A small image classifier, trained from scratch: 24-pixel images, arch vgg.
Rows from block 8 of a small image classifier, named by matrix and row number. Each number is 128 + 24 x the weight over its row's rms, rounded and kept within 0 to 255. All counts start at 0. Numbers have three digits each. After the name is the row's rms in percent of the matrix's.
After each channel's rows are labels from the 100 images, of 14848, where the channel reaches its highest value: "responds to" is what is common among them. Only what is clearly more common there than usual is listed. The data: rosettes with rotational symmetry.
# conv: 3x3 conv (model.blocks.8.conv.weight, 256x256x3x3, each kernel summed), inputs 0-127

conv.199 087:125142122137154110130149121119134142148138124121146107104178105081124131112090108124100111149105124174108121129158118104145071120155134113151112116061089118107156118121125145103113131103140111109155171110173085119103141092099103087134139147104137131136171085119057098140105116128080089143100103128130101155085061111108113124132109133125146091131163100104074102086139161092140140142130
responds to: nine-fold

conv.22 116:117116100113106156140107131110152136146107070180171122152111124090115096114124103092089107110108108101142136100113110140120085117145125107128103135141089141120121121135139114088102109066156147134101087129130066131118118099055152164124098118111083143134116154127143131176102151116081107133112078068124156095076106145099100124145095123118126122089120085114126132120130108135137142087070
responds to: six-fold

conv.157 091:167136146171166121107162136122142117122132100153134166108124121153075146128156118157160124124165062121106068122141086120100106134125108094090116125109145174133127169109134143147125164111160136163086138110137117130097092159120131144120150115099136109173163126134152122114132108091144136148132084145155110153145063142144087120115097104112134164138163079140100116129167157135115120119166
responds to: five-fold

conv.187 108:205130164111160141123168137107085112128088117162151137117122111146119107145102083112123098128153094138182084118157118124144079126135154111138152166140123116106108119122128131141096124131153125142112141072125122126129107085137114110110126132108131102122106079129088127137101124113103128123147101123136114157084117140099149113108135101117099120119145159112135099120163153108143140130131
responds to: three-fold; four-fold

conv.176 093:162097138099118129122131117089126160155124115123108134137152159135148170111165139163058131084074155149134139132115131147149085113113146106120150098191116116137130096161139120133150166140120108108127151134133123153103078119105125130111157125125162120094148119108123145135126134052107101121140079145136104121108103152134109152130163134117138113146116157093140109114161124151122149156089
responds to: four-fold

conv.177 078:161133121125101113090150152095178117110119113128130113104092091151096157138127138092104129101092143163131114164150124089097140118145148106098129134112097129090150129092084163131128144092137125092123167154117083161108072131108097120103070130164063115141093142112147107103140089079133148116126081117108157152113130071158125143149050082121114073150134126094091067127114126104120138134112
responds to: seven-fold; six-fold

conv.19 128:129087152122139142119126062123069102155107134142159114154142164142131128138161129133150125160156086127154082105135100168114089145156131094128139114110143117133081143159092112166119136126136086121069137085163133124108114127143132139090157090106141096113144078153156139134101153152160160103152115156141122129151106150156155116089164118138148127111152111157160125135141110134161119135132
responds to: three-fold; four-fold

conv.6 088:123083092155150150121091084112101152158086149125169112158115130124142160123141164122160147125149115107150109137165121155105115148153134105109161131123161120131141144106112123135156089123142135082091160078139111113133119135146133100140142125152108144123150075159094137125125155166156151093173136172120141128145166138130177133128183113133133136113147130108160123097094126145171155159135
responds to: four-fold

conv.141 132:158109098095105115153116135083108142110145116146150113099091123107141128140121084133121077149108139173180105132151121139117059112129148124157154151113117124093121126113140159131121123131131091130092145083133081127135123115147097101109139112126094084114146080113073154144100106144136121121125105144129094131127124124100131105123125077128152066104152119113173115082137117100158163115105
responds to: ten-fold

conv.66 087:108159123110120156107112141139146128135161140114138142106114122131096142151125128118136173092129146130147124171158130107111108151138114103167151109187135117090140145129127147129183124141090097133170195122056129160121145107130086126111144114157134079130130057110059092093139124162110142105136128105099119138117146126110166155130116155140059111199139093145138115137133099167125161153140
responds to: seven-fold

conv.31 102:136150102111134142146116133103100116110167133124117150110154118087117132090094125148100123111109129139132131152127108138121110118117101122158159135147075138082154126085138119131161114133156139135139122104140114143112162085129089040144146094096138104125171090089078169116110121139095087166133112128114080151097118123099109134117160137118136109145155105130140147094117131141144110159116
responds to: nine-fold; eight-fold

conv.180 086:110128168123109154092135123124150117138091152142133143125109139137115056152150094154120113146121061101135076142118100113137117145096138132116095107116101056118120143154103125159068121092102144095123111164126149152159157080140110122138140159117136138145089149122159099101121157130138134146123123127155132160136123119133121103110134105125101123151141097115134109112076098123134103098138
responds to: eight-fold

conv.109 107:115150109104115132124102118144101085093128095120119142091143116103077135122072141095044139100091124118119087129116116141110145131090113120117129124172062153128118075089149089075144094105118132115137097116137111128106153103120085126104099135109113099147117126109159153112127118129096070132103126125117104121073155122138129131120113137102135121170115113100108148135098111140118101132117
responds to: nine-fold

conv.12 078:098144091135146156159073108106105142129132135163126123154135114111105122157120126083113087174130150095136085163158154127083139151126136148102152136122141146120147135152124147104114113139164158135127080080145141096124119145110115089160095145097131120118170121153120135126132126143117120131124137133131171133113135130134114111147108109152137108154105148122127105123088134116146149151134
responds to: seven-fold

conv.131 082:082149151101141150112061112142099124109141160136147113127139146097114082136117119122110089124129134066102091157100144108103132133104123133115113091151104100139144126144146062132108083152133134110134065077124165121089124092142097109127137135076136107139132081132111151106128124096116099141138141119105101116115111134131119120102133124144100092161119132114120134088075104122161125156117
responds to: seven-fold

conv.98 083:118144114121124148080115154080186160107139116117132085101086138127140135123095129064133149093147169144149134149131146114097128144170156149141168168130130124112161139087119141094134132120109139119142128160109097145128090132155108125115056121170052105147138164109107141108138135097138135136106110116142145140117141125135098148131093089125125100133143125094102136135148135103133132118130
responds to: seven-fold; six-fold

conv.73 080:115117100125135132087093141119162121131139089166177106120103134109114094119115116065129134073118155105127158122142151158093103145167168096140133133136132130133146142095115134122108090099136135112113099150111091163104107158114170158106057118158082142149149148136139118126120143100112147128113095111128170121115123135158117156168056121121128143117110087087106135130112127125128111099083
responds to: six-fold

conv.50 111:135113104142144137133101098114067130126128109142127089137127145099148098107126109111145097139137101135121096094136107157103141109139110123138144143126160114101116137111108109110120096133160121132104085069142145094132133142134109047129129110093119122121159092132067125134109146127155113122112117152108115117155127145090105090085134117111143112071143124105174113110106142114152130123123
responds to: seven-fold

conv.135 092:133093149120112138179118091099124142130135123170128141132151098117137152147123127099115151180114180125125128131170147129097126126160138111141179106119154146116124103119145159091174125150168142111083165110174130149159132150134135113122107142129127128109179123160075137174135125168157107132148126161140146130160154139129108131185098101136153137107160121138166137155065135134138150124106
responds to: four-fold; cool

conv.30 106:116105128112109141137088083124076115145166158151161129151162162078133162133146128124114104158112149109130161113152097122124082105136115104168159110132161158119098101144141132139195103143144121105102156090159089168134141160130142108144146128089144137061198097137099122122117136148135120139164121171099114106152115150107119123130177125160141116113152142135160137115100119125146123139070
responds to: three-fold; warm; earthy

conv.217 115:100127124074103106129078115118113104121117082152158116117124114092118106139166087134128137124102109100128117133145133133099075116132129108124128094151155114110119149115139115150123095156151111125103115081121109126121127122114120127108158121104100119129153077123089136126103132146127121138111103114110124120140112143126111112143089097089111097140149094129162134138081092128160160107082
responds to: six-fold

conv.48 090:177163112123136119104151137134147177117164107160130143116134166100151149102090130092095107091100145162144126119112110145133068124103126124127134133158092128127148117128120107109154134120184156157145133132112070136108120114136150118123109119133111122142185156151110149124089107077118112155132130111115137123095091160124097126112120151134139077123129079073135129096150145118148130151092
responds to: three-fold

conv.39 093:159102168070103136135123141101107127130061130152117117120113134140150149135096139069107123104120087181158109152142119144135095138138151106110114147085082129140103108117112095115116136130169132097077172115131121124135097073157146141121117107140141110113057113131158147131126131105113149105141125124135147125100148106161147141128153118135125099112103154104121117123139121120130152100121
responds to: three-fold; four-fold; earthy

conv.193 098:078122155115116142161065119096091109109110121147120122136151114140082070160139119125105110124083130068100085122140142127100135127113105150116131109136147141123119112146129120115101101144150184111138070112126109102139101131079092125137134140084124133119139134121076102122123132117131109132120095127110146126117105136100099084151132117116101113135107152102131117113082122087140113153117
responds to: eight-fold; cool; seven-fold

conv.224 113:099091113099093149107093127119105119123140117142157153107127117078112087140116093155092086160108146111132116116150126125123139154101127141155139133130094103089099087088140119121113086110097122119121095111128097145128164101156100084130141108104090116099156124120090125101070116167081076152118146139123108130103126146093141126133114101125146090096164102113143135107095085126118121114098
responds to: nine-fold

conv.137 093:115111099098106123101104115098125148150121068156150099132114147103111100093143118091107130083105126117156136099120109143107062101159132116126131121150106116088148143127131136124131113109134107108101131131126038144110093120084131124098112149137063161141131121120119153153105156097125140123098079117110174141117110129129060100137096103122116103114137096099153114128105110139138138099092
responds to: six-fold; seven-fold

conv.153 102:138130130111092124114133137126155165130106113163124098152111175104108134108123109109092083101092111145142105105094102137110083084137112134106115134135079156120146123155087125092113124084144150123118114144133084117114084106079146123133130139118143160137105167150134082141129145094113156096131089106101162112103091124108080118132129090123145097098097117103143082082128095125149138119098
responds to: off centre; seven-fold; nine-fold

conv.82 113:143116091109099121119128129101123141117136074136134092119105143094118136112083129114067084113092126150148106126128119119103076106143119122132128135133054154091136081124148133091136138085136133114108112115142056115124101115100093128098132143134079110124149125109142135131094130103129116115108083130109126116094129119146083121130145105106159095108124102090134097127144104121122145127088
responds to: nine-fold

conv.72 086:104132126148132161111084109107077128119116148116132096132125138109114115140117115121120060144113136081112111132130101125107129109160113157117154124124135125124144129132087132122105097164129124114091070087124139133110107138138098040140107170094118120097152108081115178090126134116139119153132145172090096141149146137141105108111168068137101048136108132128155108106102116093138112137112
responds to: seven-fold; ten-fold

conv.175 091:158094075116125118093126144129114118129123078169159113121123141109118131090127112091108087115128126169137143092103106157086092128144150106125104169127108113114143124136076073105107141113165122121094105121172107122103116140089155147109103132112085135113140088145134117144133124120123149130118096101113198106110122101120112114137092092116154079102106127100139119086124140112136141123093
responds to: six-fold

conv.202 094:120124080151125122104092137121088102105117112140128122098120128078106114117098124136099103105106132142103116130126116122107088108135130127119128141137100163127152114118144111108140102128152127106098100058150114107123109143085075096137134162084130144157159078128072144122112108093120104135113101128126100131133122142106067107152147104099158147112130134112134106094092121117135130127096
responds to: eight-fold

conv.95 091:073107091145127165103101120093107120147111118180177108158109152148120060119125112107146085124117104075153110119082103151122087136096148129095132115119134109141146136146134088140074111144132145094093042115125127147104103140146114135141103114131100101135147129122153128123122156125143135121147132119102100123151096132135104125125133074145133149101105101120125126100079111125159132100132
responds to: eight-fold; five-fold

conv.37 082:118158113122123144133080110135106112133130096164137092140121112086129092121128110086151115128140077093123079140093120161136112122154124136135147103135147125145149158122104101134096095125201154150118070083141171088108110128115114134109103136096123120129138087119114133147119145116130128131087136104108128118134112169148119132098091115114131121163140111137156151135088101101190142101108
responds to: eight-fold; cool

conv.10 089:093167066148139169111147152108146112149139087135159133158103128167117106109095115132137136078106168127135132131088141122121120111165142106124121158110124142165162152131113101111124135116106094124120094106111122125098060190081132153122105116162074085157143079114081153153163139071123150094148080113086094112143123093128046142153137108149141123132107114086112127130133143102138130126121
responds to: off centre; five-fold; six-fold

conv.68 092:143099087192166137105129137096103097151114119134122166114123132167061132128145127167153101141151098116059079110144120095095116130131126089110115121131150154102104148116145165134123156138115129128100152096136109132116121159121118096146149126065118102129152066121098131105145130129160104132129096158142113152166097138090108103118130116152137150117155138110098100117137168144076125118181
responds to: four-fold

conv.182 106:172147160157164119124160119108124142139170121136130131152135161144139161096141141120157114093153120146116110094128091139140059119105125108111115120126141159129125146161115135132141143133147135170142131101095127118118072124130134132129124090111170115136167120138107105153110126043145158126137083110152112126148036141100095125080135152128124114095120098091130106103180161144155120152136
responds to: four-fold; warm; three-fold

conv.158 081:141120122095142115094120104156151093106128132144116131105130178127106132136101126134104068170111093160083124133101096144111088074145095091090136065136135139167110117118117097119101158157130076123093165081132150136120101124177151128111137166075133124125147104158125124104125093099150126141118121147124113117148072128152089126095141115149141132124168127144108138103134152089144131112127
responds to: four-fold; five-fold

conv.119 093:133088092084103107091124122141107135111098096140137106098058084103124132126117116098130107092140114137127122159118122127107094092134136079105121115128100122139152112078100077097093106130140141103085116070114132106111103097139145131123108130129115121118076114141101119076102110102155141113120110114081124098139127112139105135145105088114142114143120142121158107113127088120159176107082
responds to: six-fold; four-fold

conv.55 118:130112142135148131136137094110099082138122133155144173144169120148090129117133117150122099130132129107085153104111129118098133087131090093129131080121151150122091102123135147130124135150158147107134136123156133145123124151102143129151133122057142140118144124115100141147157128123131096157147103139124119151142098146114071101141117148119120192089135170161119133162102166119121107101144
responds to: five-fold

conv.200 108:143077150169132145121149110097088099158067131138133152172162119157107114140139102140140140149135087139107130125137135151107125133167132090109139117114145116106116138135154157116106135141147123092097177118189147153141112176095114104128137125091152152150117116097130105150142140127134118136157106143126132136151109132126096149142124122131151207103109172166126110161088134120128125098140
responds to: four-fold; three-fold

conv.126 090:157084111185156156114137127105095089159141160134117165152151160132132126119123114157159131115144128155089157139139129147100100118191116097141124158123145149112115156145132136124150129121135126101156149128118144163116159177108104130162166096081162136155180092101100116162149132137132143140138110151132116154157088126099107114114155180133112184128139142133106113126096148165098124139138
responds to: three-fold

conv.156 105:155159076155157111085157168091135109125110083153123145123095076134132100136111122104157134098169123123103144117132133130160116140123147097102109144103129150147138147095112124103102157099138145156115083117106102139109105170100139156141087117116095138147159118129120168114123114125094106133088092106142104107113099140128098109163093140115139165106114106139063125153164150124115117104127
responds to: five-fold; four-fold

conv.7 102:182147129101105116120150139134132129133145115114132150119139158125126177101148122146068103091088125173162135144139115161145071104137131103128112118156066122115147104156114109142141154127131107117132169118131103143075077097118096097101164133139125098127141108110137150133106140070139118152147075134096104123129114097157122163123156102135143092162146120114157102116145107124159139148079
responds to: seven-fold

conv.27 094:140132181099096119132135127161138132134137170125100132116126156107134117154123118114097102115065147120090115128108115133127064093096142127140115107133098108126112110138096099106136111111086109125127147120087122164130150095157124096148130099069150126117117156127068099122089120121105124140138114128135105136105072110065141107119139134148076102133114107099123101074121103116142124128095
responds to: three-fold

conv.216 077:090134155142147160114090089128126154108142159114131109105149119119127103162119131118130075198161135070136095154142115123097162153130128120086150114139162134155151140151095115129117094158119128107111061118138163110102125130167126114120105163138121113122177134135148124127128118119143141144126158156118110138133135137136134132111114072151119085143131121115122103118088120108137139147142
responds to: off centre; eight-fold; seven-fold

conv.14 091:135177065161158164119119132111082093123132115109140113146124141122092140084123129142117113108120153125157114113107094146117132115131117131120142153140116149115165130105113127136132103126138129127122105098133100139088113128114076051125157130120107104134156092103126211117135131112111097171127132168104073177121137144134091129098200119145138078141141107110128123126121156111133083124119
responds to: eight-fold; cool

conv.212 092:108144137126139158133140143084189136117133135147148124149112150146132155148125116090143102171124133133142130134140098121121105085159138103114137131113151137129163163128105157106129133110118114137093139135126120193114050151117111128135108110136124141180146153109118097117135119067128143118182053147129095144135070107126061125133104064184141069129146117121104096110149128088152145119127
responds to: seven-fold

conv.127 096:114122164138130148128132079085124149145130104171138157157134165130169123139159138152099100142125087131115092132153130151118074148085142126129138097108106140168124130138137124132099141131121138155105117117168126139131114152146163128079174121094124093157177120141136151137112145086159134140158079169152119167154066158156126089116184154146131116106162123103122113109143118147156122161124
responds to: three-fold

conv.79 097:161119124137136084105123123138063125110154094141141115096122132125130133108137115109123112102129151160125104123124126168090109131153161137113147179141124138127130158124112056135136140131166140116096087089148124118106112161104091129121128129116108083144174123139167154148126091116143164129111099126131162118133150119159106151125101114100164118122139117104149148134128141149150136115103
responds to: off centre; ten-fold; seven-fold

conv.62 105:118126132164177126088111147123120098097146127115135126101130117123083098139095115127133090134137125109122071132131118123091116136160135133095143151136136136130145164115133087136112149150144126143088082066132111098106125138151089090128148147090111065160180113143137148080145116107145148139113113134124101140130115106146109102124150099112132129138151090117112109104156171120144146146172
responds to: ten-fold

conv.192 090:121139097141137150130145144088099131157154120121160117160105158155141123104097123138129124108103145144146134103092113116121061090148132120149128143114127144152161131161122110126135147109131103137125122065125110133100066155109111130132144116113097092148163052114056132142129147070103120102153071132094092125117081108113052112132174118154143132108114111117123112124134142113147112127119
responds to: off centre; five-fold; six-fold

conv.145 097:131165068172169099106140147103167079134133120147123138105147084126110078135110131136116133120131112091107148154146166121149141145137137093129092132100114131110118124099129120104104131109107123155162072141125128134119147163082145113150103126141114161114142133128136147125124103112102097153121130075122149105098125131121127116165111174126119130145109103107059108166140146130089124138132
responds to: five-fold; six-fold

conv.96 102:182157165149129133120172151139170132149132125175135147145111156128089105126144131132097128087094108134138121118118114153147067118142123131121113153124071159134129130144108144144123169063108145147158168155082097145129118112115147145133137121108161130154121159122144066167141143127094148136127087108121154150100049110127117109148110117127098144135123079124101101091156118154136138135128
responds to: six-fold

conv.111 115:132129106151159163131101104116088102138126101125130140136113132103113111117122118144124082129148081121111050109119101119113130108124115090111121145134127136102117127129136091127118117116159130134109092053153119108121113117108099103094132111074110107123156070140110120157108142102147097139128112127130128134131086132091103099097118127114148121088153081108131106092141137126113134110126
responds to: off centre; five-fold

conv.26 104:119107117120092138130132123129108130156099156138148133149123147151160125110130155131118110053131104157162139129091124150133087146097149124105072109134081134165138147157146044163109103093189133091111090131109114129112123114094161129174150119149121148100064096145110127126137137100125171107155128099101159118129147126146145130130155148123100100109103130086160117119126127135137132114125
responds to: four-fold

conv.237 087:106143097110131131089077145115122140093119131120127097128104128124108095133113143086136098117141125112111085143105154124072131158104161146100127123115127112131157129143112077094101134147166164121125062093123154075112117123139099136136094119104117082148156123152144139113147120114135137115121119113131169128112113103128106127120116115120134086152097122098095123121117127111154146143135
responds to: seven-fold

conv.60 095:137111082120107126073108122123119144130118067157172134120124145106139103100113122117092114088110159123138162115111107162085081130153136155120120147135088105130147132117087094132094123107151145111105093146125079149114122145096153140100121153125079140157163124151135156128143119123112154165124114112125211126101115121144098123161109119121135100117130095102132132118102138137143114112068
responds to: six-fold

conv.248 099:180097181107125096146126115135081154155133135137141119140159152117148171130137111137133136118140128162109128089136121122153094106151137119162151114143185118111097111167124099122146131146160113139112173074149137132119090150139140095109146118103150133083163103145104129143077129098095109110144122161153109125111115150119112141112155127142136143100134182123137121127156133140157135133113
responds to: four-fold; warm; five-fold

conv.174 117:104123127138150120134104113100074108135123157112169107134102090133113117126131131121172130131146109077129094122134101090113090143140141102136120113130149137107103140126117112148133089119150138140120124068098094092118117097114111111141124112115117110107162075128085125101114134143115122114134109125125101133119137139093161099134142115107096082130154116084153116110170147128160136158136
responds to: three-fold

conv.214 119:140123194090084122129129141142088138147125131130139136132146138118138154134160140148074125122073149139105133145118139116152098085136150142157170100162128114130120098146137092106152135168140118111101163082147103150115125122160118097125167166083139143086140135123077151096100131103126090134131130173102120124133120156101102143141161118146138112142126187111183131102136109146167144120078
responds to: three-fold; warm

conv.198 094:105145084115144148144097124136090095129115115129153139116119100120072100159124112135102072145127123069108057127122144109098136141084129130119124134124105139140125115148139063137109121136170131136114065052127117120090123108156103145115136137101091083132126068131130167134134135103104085155126154130116153129102121116109114123115111099142111109131138130111091130119103115100129136105133
responds to: six-fold

conv.255 106:112154161102161124110104137115123111100149157130137147104147149131137107099146148125168142121185126116159127145106114177134121139127129106113126134157153127151155153092107102141126113188138136116143102136122176115087110120172108115135145120140136099149156131109132154107146121111138170146129100130106075115148130141166131140100167129111133112180153149124133151118134131129168117140150
responds to: nine-fold

conv.247 083:125105127132133134129133166084114157149124098146155101139093135165180093135100106094148139069094135135146117102087143124125074121108162145127109149111160156144139147149145084113098130141131143140119088094108113148108077170123136148141110106131092097128176079121101132152121122096113101116134092149103111133124094122139101150155141108165136138115114146111099135120137145107151143132130
responds to: four-fold; cool; six-fold

conv.114 085:127120130123133143120089113121093114147122136161128092131128146138107135108134112108151109176122137174109113111114117145081075094121134103113139098130122119108110150169117101136094164121169093127067194056178101118124115116109132095139132114102110097127142072140107123131111116134158149099126128136124128139148115120100112137128182126141163119111112149143128112102107142143140153114161
responds to: four-fold; cool

conv.105 090:144163075154118140141158147116134099109150125133116123125126128115102150106076139129090116124104170147160158150138103139144142109150117150151128163157044167086145105112131156101153158090140137148152149138147073152117124121073081092136112162139095137128147106086141179134103122095075097161112129124121091137080163125156127156142148149130155084164125104109110109146129137127116107138132
responds to: eight-fold

conv.161 094:115123123131155122085108130152091097106122140114116135092123149131069104097100100155125067117149093116108099134076092139061136112153110118101116139153121125130128150088121075133104132159157111120114085064103142121087132117156110086149154142077130097129137089119116169092126107122121134153112134134103106152134114118116097131091146119124109153137142123127114112113126154128125117116159
responds to: nine-fold

conv.236 100:090115119114102112113108115133150122095116157151131162110085116102136086120111126106114074075108131087101121142107125113122094127061125127122109072166090134119139107102145087096088080119119161118127061163074101134139126116127112124150114126099108136081096170120113153112096103094118099136122128106127116104104130141096118112150107142119084085126119129065143118100111097144124122129092
responds to: six-fold

conv.140 080:150138124123157152108115127115120112145134101173181155156128143107117139114129147113135116096158136132117120108151143190124078128162131086157131144126135152158137126139136114148125124150152144140133128111152100150075062135110163176127097099109113129154155109127148139159106160091137142139121072109110159092124100131154089144121117131141144136117115089118105128104152135104128098110082
responds to: six-fold; seven-fold

conv.47 088:103128147123151148116095107113085127110112150133140105139131141124131093138142119146153121080131114113126082116136155139110089135132128167117142133136133123104132163134138101162127109173148143126100109071095107118132111128115074091154176138095140086106152091136059152101115137119140149135135100130140117136142108122100092083123192109125080098131121134102151119074115143101138136141132
responds to: eight-fold; nine-fold

conv.15 103:136137120127147171110150136090101144159127114138128169159142180150106138104146123172115139113125139139137121107106133148105130122134105186104142127133103129105156127139136137166138145152141134134108143108134100171128117108103072067140171148138129123150131097106112186124149159100135120150163113148120131154131128113124092119112211116161122111130140132117152138136118153136120100147129
responds to: eight-fold

conv.204 088:123111117143152136095137127111128089126137110146129170147146103127117096139103103144147136121158151130098136103163169140078142151129100111106096172113136136101095129093124132114124139123100134101125121121111140158130145145097126099137103115141119139102158097144096132146114104152114118142094117148125139112137147111115131134168118165132131155101133138116085128135078139133089099125122
responds to: five-fold; cool

conv.210 102:130100100120105130108125119127111104142140121102125105116138150125114162134155105123126140115110134163128139138141120119089114158154137126143136114140137112051086149149117123155159139112110073120144172120107100167112160124121056070100165103125086090114156048101093138113103122152131126147122107166112094176149142125132162138105141138128097081170143096146150146141128118146125151130132
responds to: eight-fold; seven-fold

conv.146 097:138119130113129094100104101145095087087153097132124112084125127114102124132122128131109079136119100143087079113117118126089131100156115116118149115155138130128104127096131055135123125132146093129095105041139145110115123140136109109115143130066117079106162096162107112105089087104144115129096132160121096121128120143107098096094102109096145115086158115090156124084139153121135153118144
responds to: four-fold; five-fold

conv.129 096:147156094126138143116169150110155133132165082150124192104139114134084140125117107149088140103089124143133120150153134111137126163115138127128148138138078153088153106121158129124154167104140137160143127141109111151139152104121088132141157124125101114165149121096133107145133137128088090183126112114146132158086120101114136133148095114118120096164182114110104142115131140172115161154119
responds to: six-fold; cool

conv.74 081:151108138100107099129146127174170153118140137133109106095122132163130170138108122059136134091111134158121129169123143122132127140097135137132128095182118128181159147154110087097106148103162134141147141157099168127096136127128135149111098139135144104138104172146138111146135121103112141113141139117149140137102132114149125169117068129114117113187129115120154166088120115171155136113161
responds to: seven-fold

conv.58 092:166147070170146117101174143087147112121154109094111101115109105123139173110098133130122101087097156183127128134147114103126091102172149124123123145115097153088168138118101146124144160099138108108120137118142111102124072134065088084159112154135120126130145086114121153129136108052114135140092087110134126125099125090131102131123105108117153057141130116079081092126145171103115134136117
responds to: seven-fold

conv.185 120:087110121116108138170094119086084092125128120154122104137148098130117087145123114123117111155113126085077107109121119137139144101114122139151143111121131134115103104134140130096101104127157168123130083091152121097134115126088102117139121132071102136117144115112039107135096145116133095116096117125115111120123109155077084074139122122104119116119109155110136126098092131094169140141126
responds to: eight-fold

conv.16 125:138155086126114129111126145134090115100150120128128118083132102092113125118062132110079116123105160156143108135121127150116116122136143147138174168144063155119145093106155106086139142107152142119108112089158087103136160126103075103138122160127112089138160108109119148096123100138108102124101144126114111115083157123142139131132151126104175118146129101124126150128121132131149137143109
responds to: nine-fold

conv.223 087:103126118135155187103119119092127134164147099181175122161129131159145115106065118072131142096129133125125143125113132166109117115164100107124152147140124126162127141124138101101120119119137101104135094119127115165115111147090130174124068111131095102140163122111118154173132169118088111142135120118102112097104112118127075169127113127129134158107109096115097146144105124104131104106124
responds to: five-fold

conv.110 110:111085132131136146119121113066102124140173125131139122129106126100109113135130107134143124169138170118110114107164125140108097152127132113171161147115153120083077145136123174121159132134075088125117152099076110148152165146128116110105140115119117108119202069095038120130118134190133139128123119172146113130136137120058145089114161115128087124102123122114131126096120097127135152164127
responds to: three-fold; four-fold

conv.196 093:127139120125106164129141132117151107135153114097126166123139143109110116131094118127073112099103119149131109150170150132130126122139126106144149109161053132049155083103179130090150114102119124124165132138112099138120132077110062077153144127102115119122137121073105167149103152081119070162102109127136098135105154127118115167103145140114126085150170117094138134133120119137114144130100
responds to: eight-fold

conv.240 099:166129155094120100121112118148086132142165133140159117110166166093158152133162139137106117127117116128126149127136117117164079104124125100170146107141190130142106095155132091120173115168154137132115150090134109142100114161160154125106164124108146132072200128133096125106083125123136108121140117169088115093141102170124130148131146134140124109119139152114159128122143127122162128149093
responds to: three-fold; four-fold; warm